From a checkpoint of a small contrastive image-text model.
Model: 5.91M parameters, encoder arch efficientnet, encoder norm batchnorm, encoder depths [4, 4, 4], text encoder activation swiglu.
Training: adamw at rate 0.0018, 10800 steps, batches of 256.
Data: 195000 training examples, 14.2 epochs.
Rows from block 5 of the image encoder of a small contrastive image-text model, named by matrix and row number. Rows with one number belong to one channel. Each number is 500 + 50 x the weight over its row's rms, rounded and kept within 0 to 999. All counts start at 0. Numbers have three digits each.
Before each channel's rows are labels from the 100 images, of 14848, where the channel reaches its highest value: "strongest on" is what is common among them. Only what is clearly more common there than usual is listed. The data: drawn human figures in many poses. In brackets: how many of the 100, against the usual share in percent.
# convs0: expand pointwise conv (encoder.blocks.5.convs.0.weight, 240x80x1x1), inputs 0-79
# convs1: depthwise 3x3 conv (encoder.blocks.5.convs.1.weight, 240x1x3x3), a 3x3 kernel
# convs2: project pointwise conv (encoder.blocks.5.convs.2.weight, 80x240x1x1, transposed), outputs 0-79

strongest on: pink trousers (74 vs 8.1); pink top (29 vs 8.7); lying (27 vs 6.3)
convs0.4:480527553502548514422519478547493485553490498438532475457479596469481602505534501492600469429527500380502460586472447496531501563452612489513446523537588505499552502523451484410549516478455470574443617484513501600479481499440524530602505574
convs1.4:461475428542571465473512422
convs2.4:441478576428520510489480489606492515440565531479535497429515516425425604533573476499531480497497456465580481517476406507598472487519534528515397533588552471586534460561468452436505518511537407479527569609494527425486471447428506503479430503

strongest on: yellow top (30 vs 8.7); yellow trousers (27 vs 8.5)
convs0.102:520386470406461534499516467480450545453450543481445485506479469498486469595508575413481399443465480432565513559581454514534461507482543582523452551518452486498518466514549584437473544482479564415507544540587495409524493611597466512534479544
convs1.102:567576479485437442509551538
convs2.102:405560520563549519517518432547448447490574444581457518508450592492555477418500465535441570463540644513457458434446435481491475478514589502520488483418490518455482446463496507487387533445490552534456488542545601508509510546448439505529519584

strongest on: squatting (31 vs 6.1)
convs0.66:576487474440527487483524506482486503586464542561478431459565488451510573430469541480552492517455452434528405545446586601536578384505503480465436519472542520458557403505516586513466610502469503415550523450494561514439513530540482559485406493
convs1.66:527479475452425525419462564
convs2.66:592501561538577490441575483445504470597592612503551416506549601560505555557478476458521525428473523425535470499541508520525604462464544463580484509423506545516612519471458493480452446493478594496484517516422485524480445487459453554551477498

strongest on: red trousers (27 vs 8.2)
convs0.18:474495503545514407511423498502492433474514461534546458591481485577526448519388379536496517509451524548498589463488506428514429480586386457534596442440457538468510577494523425586504463483509470533536464467473480471546567476439492504455593449
convs1.18:498423525465517475452585434
convs2.18:484419459533467408500462490531471485573494461481493494483593472473461511515537542504525476595440499491407602483443583462532509554532476437482608528429570532457435518541589551542517566513493515551570469523473428522462601518593559480438580527

strongest on: purple trousers (49 vs 8.4); purple top (29 vs 8.1)
convs0.132:534369478503452492530467427455473543483415438487571438510517428473419551579468552492500444504446517533481557559479543513495485478537457484441453507486505541445477596546570507563463602491387456469585530521553508408501549605571527517496530522
convs1.132:573564481577487430474479474
convs2.132:425480496459452462501444533578527474512511510581364506497486475482542501511443475514508534499610513530530455488538446517539511462621511481472565558498492442489542506389613474361458448482553418548471505486501601558549480561468468470533553471

strongest on: waving (25 vs 5.9)
convs0.99:515433512497482510502552435498497514518385465507520427410500439441486532478483522484533506461552585494533471526496556593469508481591531503477489459432517543328527523501502585548585616508433488459546534441502603501418521543532529562525540528
convs1.99:396454445477522474550535535
convs2.99:416415531431538444502493510486451519437551500592424507469571516538496466490598493521454520517530527528490475525440519419657475579488456498424452533436483590477499437524547589510471603527499479551504528446566546571441538547500519484487460570

strongest on: lying (25 vs 6.3)
convs0.212:460514523400480429451577507525552455574554548559414509401541517441520448497486515448451539466618534436530426525465507607537546489565488452462507545472505537452538424435543556494551538484554474433532549439484594614486547490514531469509501516
convs1.212:546433394507454500453517494
convs2.212:576544482468616512486535581452509512481492543446551512531569494529498534489544495521521476479464470505505520531427568488510480501427420480559521480501415479581475430522453521509480493565490447451467516534416412493461462273429484496434462474

strongest on: blue trousers (41 vs 8.4); blue top (35 vs 8)
convs0.197:521557460540511526472642550427516458564438476638517487480543503435494490468496546491472524447581538458507362518424559533407552536443487428446445493552486552439557527420508466534474545513462481506534467498494487565486515526410572472557505528
convs1.197:493496509551628494533534467
convs2.197:526484506499506562519498549528417597427446520578521453516520422488499585528505516523510442489523521528552445582507446459436596491462489521446425445608504441532513580455543390488406536490487430504579422490520463465483461528427557415563481526

strongest on: red trousers (49 vs 8.2); lying (47 vs 6.3); teal trousers (34 vs 8.6)
convs0.141:458481447560595524491455515507438496451459474548530469493570460492623445406480413513513550482463575453521481448566551499369542401530489587535568420472527498432555495480402469565497485578460468502414486468451502508489448492488470556465517517
convs1.141:537542556548478552454407496
convs2.141:540430574405506551509572480456515548455438486548561530474442478496436470516525481567542483529583524511551452587525440631451573442535550525416504504562540469564528503505463436454591507554502492424492487579424534552390457477512473494551517484

strongest on: red trousers (34 vs 8.2); kicking (26 vs 6.5)
convs0.116:398507460556625606486496547540471511470508516468472471561438498505509493396487376593527560513477525541513480525497508403443440505445554433529557414523482456479465477475362463527548444476466482518443462465481500548507469415449481527536547536
convs1.116:510491556480434450600543510
convs2.116:528528588452529609507544461510469432460483483593482518627485522579496495586524409459567536504473523553510461596513544479553409461486495538394441513473576471458491512492446461468520470506400507418535525467524502539455420487459503556567427520

strongest on: red trousers (27 vs 8.2)
convs0.237:544477507459499400496482413577500431493471519550512458499497463471535491510402502417488485530510536504472531503500496559530481462657376500497493475450457551427494487455532575578550575480504489419569522430506611458419568542563476485427520496
convs1.237:481540542490451379540499498
convs2.237:444513535442470545518510550595485472424442536523475525493412495483518483509435465556550511452589552507582438555511440485521457480538588470492562488524490434413548542402549404408588482528495432514478510489503556594496485496432477486610578481

strongest on: pink trousers (76 vs 8.1); pink top (37 vs 8.7); lying (34 vs 6.3)
convs0.225:415566523578530532492450455516498518507517528393531533569504511508528578522519441476551475488465444494405505498508489376536436546463553571560449546600509462581475502541411469459471391475483580571417535508439430486554469488463540525543480552
convs1.225:585528519455464435518577517
convs2.225:540374537394520539469474487503468522572547568478500544563521540551475440556580438531517437423391486484532484621552541427501544535468527520452508453475550556488513536559457472543494490466493562509565561368474468565442476484513549513523433470

strongest on: pink top (53 vs 8.7); pink trousers (46 vs 8.1)
convs0.41:516431447542535497457439450585374471589451481482499505485607475502489493481506508434510452458398527413400510561552503440486474550480418502550487498480510523464433464431474505549610490462426465576418440487571553529445545456521490496539512551
convs1.41:470435507455411573536506526
convs2.41:509601508424561519500530559490505480482538489569457559505490547496485568491503436414511504622515524545430419530364524531588457457433462486454445615498502510507469439473447468516595516490463487505489426462570531581485528468535454588478436503

strongest on: pink top (54 vs 8.7); pink trousers (53 vs 8.1)
convs0.129:459551457541527460359615507539507452504509504478537538484535515422495483552514498461521491512604530441421515563513449531497557619425517509507473521589509503532460576494461535489499473512498571519505543507473454547492468519482573509560571684
convs1.129:503521478529638499495523466
convs2.129:432482513485531531438507519591351560460468495456523492481571375405489588610547452451506504551480552501583476528526446504512561468465449568557470440506491409524466556508473468532438485575469422482573510525482509451478467449471514496454496562

strongest on: waving (28 vs 5.9); orange top (27 vs 8.2); red top (25 vs 8.5)
convs0.216:537387485430438487472500515478471534488434497498491407479499455468403533572483611477544426527469462487587526554535515572558533480485503465449449510478516538502526557565646563487452599515478499449596553517536493454510532621550512516505531525
convs1.216:443497549501467525581501407
convs2.216:473503511603508579514514482492472450510470543528509455491420546440534678523468418520494580547450540513482414540422494521474514416511513452559527402479513434481530481447454441516479525535364493452469415515464558482453428439495514457487476513

strongest on: teal top (61 vs 8.4)
convs0.43:588383486447438583529476481457491625408467533435494509495487443474473512587545545439436419552527526526542576489543460525462501506489474561505474503479418504499440499557542581511476531509493528452601482566538511390435481557578438460475484491
convs1.43:566494429479405464464526481
convs2.43:405541504497505571533453426526494471566389462517433607527426534507518475569528494571530514435514524495459422548574456517477525503530589483434535457515536439461493547372533482447439472458428441514432553456556555545528439557479563472540543516

strongest on: orange top (65 vs 8.2); orange trousers (37 vs 8.6)
convs0.188:482529575470514472551499514517474491491511532462482425532442431504470487474449473465514525508479487522627487454454536540550492379532503461591505480338476459454526490499486597507591531510549526462497562395496573617429550505539467551429554507
convs1.188:542462507519606514512577538
convs2.188:481465558519507543600490573481425558403458503473428458544466413541479472493515502559508537568483420558668502461494499477527509423449479498595494444371533395538525546488552523471464530501522503481517505498538431561464513489571459471445502532

strongest on: white trousers (58 vs 8.2); white top (47 vs 8.6)
convs0.159:508544580527515505581575485508533472563473543473548504522428587537509476477489516499489465236528576478472453531469487438470439567473519479500491473501444542487524464441465441490486540461447496508496517505565524527487478516421536482601456441
convs1.159:499512527528640499493482471
convs2.159:498446585467492515615456480520461530470459549480537430531502461551434487476536514475509398338490512521525425547522459391481478500517484493433434473524428523522526450462524443492434558452442404467524534536530518469461506511403523449610445462

strongest on: purple trousers (40 vs 8.4)
convs0.117:493463455518494480494465405502444471482458421490524490559484449483419517560450508480517454576433477545454597568493484508550435497548384459516443498499442492508421596515549521561489546431477472464529504533541512412514609521584551486433585609
convs1.117:454529470511573488430418460
convs2.117:474516471510557428437504539535469477488589459602425477540591475516464456510450436425454590499578558523502449461496460494505459518564408533525453571477468431541511481406471486438489385473521466528418497492489553526531517463444381436515523575

strongest on: orange top (69 vs 8.2); orange trousers (31 vs 8.6)
convs0.218:512499605497463470484517570385426499578494391565492504513515520602431435527502519508479486512396452463542512520554523522544510496433497453491462521424557557548640542493534497494552488557534596555434428517584425517513541513457497466474506462
convs1.218:554517489621516486501468444
convs2.218:424490605506510529498482505512395531442431430567410564511479464520495529571482507536542481489457500511547430522579438483556472519496455504542463438446431465515581547388543518506390478531504479547462428482576573449493497459445497418403494433

strongest on: handstand (59 vs 6.2); hands on hips (27 vs 6)
convs0.115:472516454490491533415511517430459465531539437586433503473533472429450477446486488500396552530503544522513431554389568507502407515460415415493466510433457541475496467527513486544559531409506500469571416487534586502540619398475440526497517541
convs1.115:450441424515469524558456560
convs2.115:441464561437561538567496531527437524417504502572497488469514429554479532494500436527525569588518564609488458585428478492552415436536464451430511466421483429468470468460523504543558539513391396479459468513539576582423463485514496520478539473

strongest on: splits (25 vs 6.2)
convs0.185:529534501438435538477508503426505496436526497532481603509433584512505440579569541450395436493522454470517495494534428500504485559426489573523468609537499478571515466550520469343485499493578533477493477584579471445543496490512431446509404500
convs1.185:587550521496470492486407453
convs2.185:446496467496606557509486480532374431386447490530482480524513514533552531490480438467529473507432568514507469570457511436498360553465474531527488477493495450390508466477482482498555599525411429465427449464599522468492562453516476537498456572

strongest on: teal top (36 vs 8.4); teal trousers (36 vs 8.6)
convs0.16:503415476525500525492486512494452680452455542360566460516569433510501516594551502434556417479462527482545562505603473486477543527489517604545498466498465488554477561519503546533439477538458532481506535533481438437444431568546535496511523552
convs1.16:500543555439458567428508551
convs2.16:554587546469495505620474490550415569436501480568546540436519433531448507528557554390447534548503521510498438469477470513487504410439471585465401480531529448559410502485490410464534531488423473487530458566579463472491465498558433550503436543

strongest on: blue trousers (50 vs 8.4); lying (32 vs 6.3)
convs0.60:425470421579612576525433490537408559467447530450527430541563429503548545464502408502547518506427564531530501525520550393454460461505462540562514399529440489491474494510430488597476488538377451450487470486471508451507481469504557502495509556
convs1.60:486419527490440499595538530
convs2.60:540589526428541589508570543526430473464530511560472518560535511582495488584483444428591434549512536535521477571524510487597396527455472536443513540445542414443443500440552492458560463458484509423504494520529433552442486418527483586550447526

strongest on: bowing (28 vs 6.2)
convs0.121:535413558544373532534534457469514508471356434460506469512448441482360568578534607484477454506517483567488563497506525503510434547474490507483427539457499506512468595566573520476524538512449495526580494547573487456512538571549493474557505525
convs1.121:538476437555523472422462569
convs2.121:430473462475552509467488554505517486523540498583462482564533496542568496465419381529551533500507588540478431593473543460488507465543491553471573529426556444476551512399491412436459420458449434526458450489493545602540447460462403531544450460

strongest on: handstand (28 vs 6.2); brown trousers (25 vs 8.2)
convs0.190:440526482496533466484386428483429461494525409528528530500551486481458515473471475465445517537452511497446493524404557461545407482522356435520427511488440543502483438570499482537479534441458465444493516545560603477546622458520469609489555534
convs1.190:544529474441451456515582566
convs2.190:526555518511491579513557498485448457522413498478531548406405436463484533481524481478513471582479543537506489588477493549555487482413604469506463446476519515421481515544485503558576606464404554440597394492596489444511500504569535568483472464

strongest on: pink trousers (35 vs 8.1)
convs0.24:435503608553474468427388546511425509488501477442556501518533490496428504570557491460486463488412489438501557425558462436506539509461463519590479485445531509584544586578485477481480431549541466630464571567507440535480519496437460480485580537
convs1.24:496507453448434459436429451
convs2.24:521443439538443544507524484454572530507480418561453547460538566502526548504581548609509551443527516530471458520538477484446537573473564489385528501567557538476522451521521421476428500506453453549505433529514489401556394447425537414575451462

strongest on: teal trousers (40 vs 8.6); lying (34 vs 6.3); splits (31 vs 6.2)
convs0.125:415469457581579528513394554529424486474498484482544433515565444502498594461501420539534562545409543518505520493473600431470480451453452459522566412495515524499491566557438445598541462561405421512501483475455488513529523450485546559484568531
convs1.125:465426444522447492581539536
convs2.125:531535516432511615532507581538428494396487550494479499554476466564518526583490472458529400557485509530527479606488478453521390552411496571497495486517530397479422528497537497478597494482421480430498524455548405541463518459537498542566440524

strongest on: arms up (41 vs 6.1); waving (32 vs 5.9)
convs0.201:547571574462556467446513514510504479570549568559515523453574553466595452429510486446503504406539562375523385483469514541474571475517482526507485455461506551472581401423451520527493551508543505479531542419459556562414479454441473485458447469
convs1.201:587465571498476484442557535
convs2.201:565501482511543511495606555511499473594513593530457457442569458515453599507457538474601465503501517424575437523471500550530527482512485503586536487441558386499530494426532495436533466474491504403481430531420457485469529377585461503527454527

strongest on: pink top (59 vs 8.7); pink trousers (37 vs 8.1); lying (27 vs 6.3)
convs0.89:472515534539522489447460543547474407488467502458566450497469534472474526484497484498539467453482508350514482483479474464459544504462557493545520475467625476467553569549464459430557493504509419594462620504486437633488520530440457547589577572
convs1.89:476520502562597557483548548
convs2.89:430438552501518530489444509584401578428490530412510408496502438454455583538553445468528469485462460518561461517520404429550490467489524576566441443473558407596469529520463483454472500472481449554518563522456483427445440409483463494520452541

strongest on: lying (61 vs 6.3); orange trousers (39 vs 8.6)
convs0.74:539452463522528436583426540540411506500454510469609440509548441568501461450437501489513442500434548494500546491526573478425556459542403461496573359450468542462487512471528492608496539553425436449488493496521519551430535558532547538498560448
convs1.74:526493535489436501439415426
convs2.74:585414523444459421440539532531561486468492475570502440522534535495463492566447498442503501474597546502502479537514401546514497469585502587449482633554510449498533525455496521375514465521492482490538561496445478544463443577486359467540455465

strongest on: blue trousers (45 vs 8.4); star jump (36 vs 6.2)
convs0.97:538434508529447422543533461549536447445468491489553419492489386477465516555417520457459448523544569565457594505500502524501463513595421496476544456446462549429431618507546515590531548494460494475614514489491497418477583550547536496491559492
convs1.97:526564494572489425466442453
convs2.97:493488515460456456449491509550550425511424435596391465521513466481458526510479473489520543468674519527475431533525441539534460490637461528448532519491518501463524529400562480417564482482471435540528528439452561529465499515476461450595564522

strongest on: arms up (72 vs 6.1)
convs0.88:542504423494513470510417517513468565591538526422482536536600476546496470425467539520513500540548431450437481467490589523492536525454524446434492550576457567591462470502507549490498416502485651532474522518465547571510488587483512596559564426
convs1.88:615520554488443486484464469
convs2.88:493487439498530471527444592486454634452556581442504449458579529540547544432532550554513510518504397492508544482460584381536559547450493480475494523488548529527478417553581573448445517587441547552471538501466499605457464482510514475557493493

strongest on: orange trousers (59 vs 8.6); lying (45 vs 6.3); orange top (41 vs 8.2)
convs0.42:470376482543452568556465504405412570471369452500525460520546410559488468525541518518492485484418520500582519500588576494389487461520499586514531434478511506496554583529528488521495499579400472470507485531520407449525501571529532493509530515
convs1.42:453462487506438528566568570
convs2.42:500541545483505546524493511521396554486480463558385488554556499541455552537535546447511427583501468549469450540468508474601431574390412555467411568471536464563453507463541494468521512467474525506532454467604484523450583440555449472487422551

strongest on: green trousers (32 vs 8.4)
convs0.70:430474414628503535409459466462472473494471378557501480542552449425471521506462450543519593593409479548442512533485555484479470435519444478484480485506547496485501575536482481582482465446449469498555456510421442411570524461517488492450568582
convs1.70:453495480412411446486520474
convs2.70:545480441599548536444488538466471448593466491480595469492538518516498507429452530570579510490402542387503527501483581450382502489480530413509582418497525554432522538540496448591511517518480482530490446524448422524507533410432519541533559485

strongest on: arms up (59 vs 6.1)
convs0.35:533550494474585431450452512585453424503523533520522519461602596492610444459519474435525450440543602348463471426520515522442563533509461538487547479458543568457536454455459485526551534506541467485501592473511498562441550501464437551495490508
convs1.35:560453560533448472468585488
convs2.35:557530417460495448561537648472511491542540524509453523403551436544454567532486506462572472585558497478604480473444530522522542453516536437506557540469555417452480472491624458398528476500489462491463433549473455499528492440548537515590524536

strongest on: lying (44 vs 6.3); orange top (35 vs 8.2); orange trousers (33 vs 8.6)
convs0.178:530482557521544454462594499543510493583439482516510362503512460481500549475397478495618529429483573524517458533469518522541502452565479455508463439414494547406563499411469545583469609493451511486540489406493584472423490484484520455456485500
convs1.178:412434422505534498530538527
convs2.178:468438496414531492463554553466459536392534507537449476468544537493497495519599507493476534567504467533532488543421530463631444551446474473470430572447487531478502374591550652488524601554490483490517519483549521565458500503494504491478448563

strongest on: red trousers (29 vs 8.2); handstand (26 vs 6.2)
convs0.235:538375503453419522533502483459490516478406469464510440470459487505399539555517632502543419523486466502554553541528527572513516514483564495457480538463593495448480564569601565446582579512465503487518533511565483530467521618569490552552505517
convs1.235:445463474527479482601550556
convs2.235:403545565565428541564482419485501482483491466499445551466418463412441548500560531603440554532488486553444469525421531501520503528490513437474546410400488541505460511560555493560453569460442528548579484437514589510455528449513587494506584505

strongest on: pink top (35 vs 8.7); pink trousers (26 vs 8.1)
convs0.48:454466461584506414469455505538494417528450414474576469424599445474470525506497489462543446537446565487425553475528592521506495530516441484449564487467564598491481576552513473584566536514450460513514526554523456452511591481535576628518533535
convs1.48:496441416555509467518506414
convs2.48:504448484445570446465457627636479409419528534566479523480486516530500541509465486565592543545470474501572522552466510470559436507518443442499504436526475534539520506464556482570499560571555424546474460450533549470512540387414513476422459477

strongest on: lying (47 vs 6.3)
convs0.37:489563476474488513494490579446523516469577538453496590554441534501469446518552503519426492546509381512528506473460470493509522508380522459515489541584441468688470498565494458460433431480584556486515502595491410527600478505476508517515499489
convs1.37:407401475518528529491538503
convs2.37:493508535531451449538475466555485473551491460550478453510506410503488534445429479493504496452609577482524454510541369569510536416649545556494497477501510447510503558379523441428457456420506486499539527528433553464469545580502434485562567492

strongest on: green trousers (64 vs 8.4); green top (40 vs 8.1); lying (30 vs 6.3)
convs0.29:552471514443505516563483438503473492463576467525505548518396572583519417504455455612544507530474487555565606560544408510502490519519540476498582468452575458460467534465515479516567490482561546587438436459544553505462472452496442469388552425
convs1.29:587545509575528451493497438
convs2.29:521528452428494556547393427539385564487440478487449560522435472468534532583506444536516500567455479474568543590538481549543551430487485500551507485499490453412442509493527510466471489495504469431591447486633604508548468548505505545407504454

strongest on: bowing (40 vs 6.2)
convs0.209:566518488519483396599508456520545404561454488497573508454516508504472495473453546473511450501516507485403528470472586565475542511525448436421555532462578549446463543486541489534581573498480458495492560505535529578464599546588558639547514456
convs1.209:565555583459434480493461482
convs2.209:551460534506491428603497521553489438500551473566461457474572505601467543525497536472511514550569637527526534409488441513490509490569542501439562506413563447435472574423605497442500484495486462604456512538492480509426549536538459489528565563

strongest on: yellow top (47 vs 8.7); yellow trousers (44 vs 8.5); hands on hips (31 vs 6)
convs0.164:443507444502555383478483519575491406539495513541546521481547552590548414512543488490581442515413509461449532485614520504476555509532436522426611478518534544545533462469540447579441506564475426437442516557521413453523484455557550532489462486
convs1.164:501462390521535496543524430
convs2.164:527478491454503450486494574579494443482556507537488526435496531626537499500530549563567487504433442487510509452588466466602475516477495477447483438491517507641523420491553555512460508503539534476432510579508436428515442395523478498452381410

strongest on: brown top (52 vs 8.4); brown trousers (49 vs 8.2); lying (31 vs 6.3)
convs0.158:456511488511498508568581463535618540468530526452462570513426499569535430531545472549510529524594484584484557483555450503480450563571626525497574498556454418502414525424488541499541419475528565505458486459434452502507436489527619456490518498
convs1.158:522547445489546508438433422
convs2.158:385487440479540574575467486600485563399447507449462456493471440451588548496494436498523461543544501567499501518506411444580428502541522534497438545604459468475431425517489538450495529464453462453426510515536568465487510582528559433500482576

strongest on: green trousers (62 vs 8.4); green top (43 vs 8.1)
convs0.189:585501483376507496555418366504465464465581495519519591470418626575559451495486477540534464504505477460540577566530431519500509557513553524478558518510604496481489454546533471468552513478551514529446502503585561500501491471521442548458473400
convs1.189:507513546517632526463511483
convs2.189:585463446441518554569373470530368582446523479484535535517511504517528528560552462567492484502435523452579559559519429482465592481457463534542559424516513454448445516545528437517430495544485425495586449513565545471490455474465479499416460439

strongest on: blue trousers (63 vs 8.4); lying (48 vs 6.3)
convs0.167:436501476619606533494513499549457494431508481551525477602504488535560455464437404541472561482495574557446511501503474376443448494526435506537524406516426458468484494402431450595427456496449482509454440496471497497483443472447463422484527520
convs1.167:564535578531456534461435464
convs2.167:569431545351545544482532563496476535430435531500556518558416447522414451514500457536542391510534504564574500616529397561506507475487491490396455507565427491542498488507443463502548531501541493434532508513519500554387482491488475486557475498

strongest on: purple trousers (38 vs 8.4); sitting (26 vs 6.3)
convs0.192:602482536431429460549480438499460466414445430544532517507486513527466486561466641449462428521549493499459581507512513533514476543508418523465458527456533541484488552501632540470528564550461535492518551537633516494453550614543438512480527527
convs1.192:416464555454452564469459500
convs2.192:603584487506559538498475532580516466457512609462501457559467581575606569493398444458537584553490466526505537472504509466491473444443502484536456486578504449531517468448395453437524464541485499437483481491455491464500393443447410516467452446

strongest on: purple trousers (27 vs 8.4)
convs0.100:499488484612503490483474515590523452492470441471490420590489463468460615492392472549560533531462488590380553499428489422557403495497472410481475493488498488482440582457490489557491486406440490611532476445473500432522523510490462469482534495
convs1.100:545454443482437453421454514
convs2.100:575440467551546475452449520538483344570451415540461551567517535608500424492533478532507533491497505476469535456545512489431456515533433552458482434542550618439513539486440454557541476473441496498496524424573416444562568521507505491522504577

strongest on: brown top (54 vs 8.4); brown trousers (27 vs 8.2)
convs0.86:521429526460465505585516478480503532478413529408550478452483475521423548569587580440528389495516491478522545491509541539486509527489566535481486526489525501491463548576538560462577530577430507475487612542548467560432495613565576580589498533
convs1.86:436449421446463438512521529
convs2.86:429485552435522507486504471491438529363430461488508516542482462467460435519584475493430473520511524555471524556418508453543414585471425516477426478444407557438429471538476551552533585524440454479571548449584527543427543541479517488520537578

strongest on: yellow trousers (48 vs 8.5); yellow top (45 vs 8.7)
convs0.27:514485447568478489523518438540534496467447423523552504532517469534515515520468507553499511468567582592398553506537511441448436571568458531418533456565435544469469554463520421576413496490387477496564451547499478337540465506474507463541538465
convs1.27:436521423430571519458502503
convs2.27:405478464512507412420536555571530426492543572522361513437557511537505420483537554444477525458532540510466463450512486436469437557494484469535528503458458451518479445430559557465496432471540459557393506418508504519524499391530441502526478606

strongest on: teal top (54 vs 8.4); teal trousers (47 vs 8.6)
convs0.5:462512594510436545455441528436490483450549546523498512398537471434528542525535474405354478524531547418510482392528512506472430517534522548527491510477481555500525517560473491488640429561574560591471488467471520522472597487441511538511541460
convs1.5:499510534496644521497510502
convs2.5:493455589540469564459407571510443501461496575562573461429484410497488544493525467443443449598410535533492490478560475469489414434555557481459434438531446546565518491531476504570545447537504508516469444530424420390412510515503529486465512449

strongest on: orange trousers (31 vs 8.6); red trousers (29 vs 8.2)
convs0.134:511492472537523491509480431561516462469466423568497453490542469464570519427386450520552543492584612522465495454498505517450483481647500539489544462481534490350494547415487497553547509470473476532502489393434592487421542480494466508472575499
convs1.134:415450429469578483483494505
convs2.134:464392486584507431480511521450503552485531488468470497436584584493511455513601532471400552515479501527441546401440540438502449594441462486562456559458444557479451404574492582512475512545482523568433456511583529480540529486515464450466440533

strongest on: blue trousers (44 vs 8.4); brown trousers (31 vs 8.2); lying (28 vs 6.3)
convs0.8:376540434575602523519496541510507531489538532464542504518504464498564461425520370558524573513467497511523494453516534469418517440507515487521626435552473460516478495497401448568473416540506466480420478494383466544535441439500584534493535506
convs1.8:608527517504447474442456468
convs2.8:521447540357489475518539525496492576408425483543523503443479436514452483524567472495519498583573484530568493565508474602522537422538516527410460568544512496545528444569510507405585557585485488402529502566487518564414471559524472480529489503

strongest on: blue trousers (66 vs 8.4); blue top (27 vs 8)
convs0.187:472421434566507470486508447529466518555478433507497438456619398491493502503436498470504499489517629522451505538535546516477448548585428498471525457466460562394472546446519527633524527455408490500510471465526590433468567505531553543505582528
convs1.187:558523516514553501411532579
convs2.187:540529565473601425539549528478434508449523511522575536453467472595423435489519420463486495621544534587536529530455424572499546435456503396499469437470440460543452498506475448520514539493504513460497446621555457508457475470552476575514575533

strongest on: brown top (27 vs 8.4); kicking (25 vs 6.5)
convs0.6:474539484454494605569490486432525510404507507484477598563408560515492487548570504535461507541475362540526521493477490480509478460417567523514481572557530385581487483564488479398457494499507520445468517567518401482587455500553477493477414524
convs1.6:546487402479525513419450518
convs2.6:456530445488454569462505563545485489446444481536488485581435469501588505510392433499562409542492501514466470559603509454502511540488528575433570503556634480460532594490569433457547503481542535515528417437478427508530525546526542500607486500

strongest on: handstand (30 vs 6.2)
convs0.56:447502420656512486494480472477504471612500446528523447486600457469509549401448441538497575492443564538484441517440606494454481458537452454490543473507512546461522532508467422601479487461450423497530447452447528452575547439484563549503524473
convs1.56:449505467438476461433443429
convs2.56:544472451637558518488510495538481422574424473472555486535489511530554484438469523559585538441455549425454518403520508463349496474532574500508566402532514520422491563429431478591511511515443503533448494439438440467486521475477535520525494510

strongest on: splits (44 vs 6.2); blue trousers (42 vs 8.4); lying (34 vs 6.3)
convs0.207:447457453614583556476543466538460490461483476523503441534515452495560479469436388523511547477497629562460504519528485445436404526538479515538544413484464471425466524405409476601550477476441501503447422465446530461463490410480477468486531538
convs1.207:439431459479445528557504569
convs2.207:523521531457602492507538606511454505411553499573505459518553576580487540480470431467543515594497519576453455539388513461579465458447458461422511560447495425488472441462529505481523526542441456489479447518508503578434449431495412550503430424

strongest on: pink top (65 vs 8.7); pink trousers (37 vs 8.1)
convs0.109:422521525520531470320533509546525408506501442466526492448481555433479588499484470507597496524508496451442505536513486539549500541460603488492508529507631518521545538561447492463591488497507522583452580516480477539517508474470488611557530594
convs1.109:492465475545626485499549499
convs2.109:388470493501542490392474491595469517460468476453540486461540453404432582583573448464589478522476448476523467573558447502577498508497518561485444517524606461590497519554469508478468460491446411533513602533480467457503427439477537520514489578

strongest on: purple trousers (30 vs 8.4); purple top (28 vs 8.1)
convs0.12:621514504440502506528490470465505501525407458518548494467481530454500550472481564472583439496507505478465452507490542622510569472498473497397452528435536566486534476483538545524479694523479518454533524522554572479393522558543486597482448455
convs1.12:476525503407477505409552534
convs2.12:450474526529557542487553553490494530454527543530479479420479527485492519500548500559440650544497489581525436482498438456516502418401562404518445432485485454497517438501431481510487523541413474499426444555503577541531368440449392500499468521

strongest on: handstand (31 vs 6.2); teal trousers (30 vs 8.6); hands on hips (28 vs 6)
convs0.161:527360499494496461498484475535465513532463492469522358442568416517453528511443517485547462513480574540519577527543548537525482505562485460458511452429488587407467536510563578589543571503429495461536513476537576434397553521561519552483558499
convs1.161:557525571551480565549540548
convs2.161:441604576509496576627452566538405541426515530517466557501460469507528561544505488537496490566481494570527419491523442453530539452404591508503508437520542398552488564457570393443432475473476493559521486520517430548503444448512504517529510480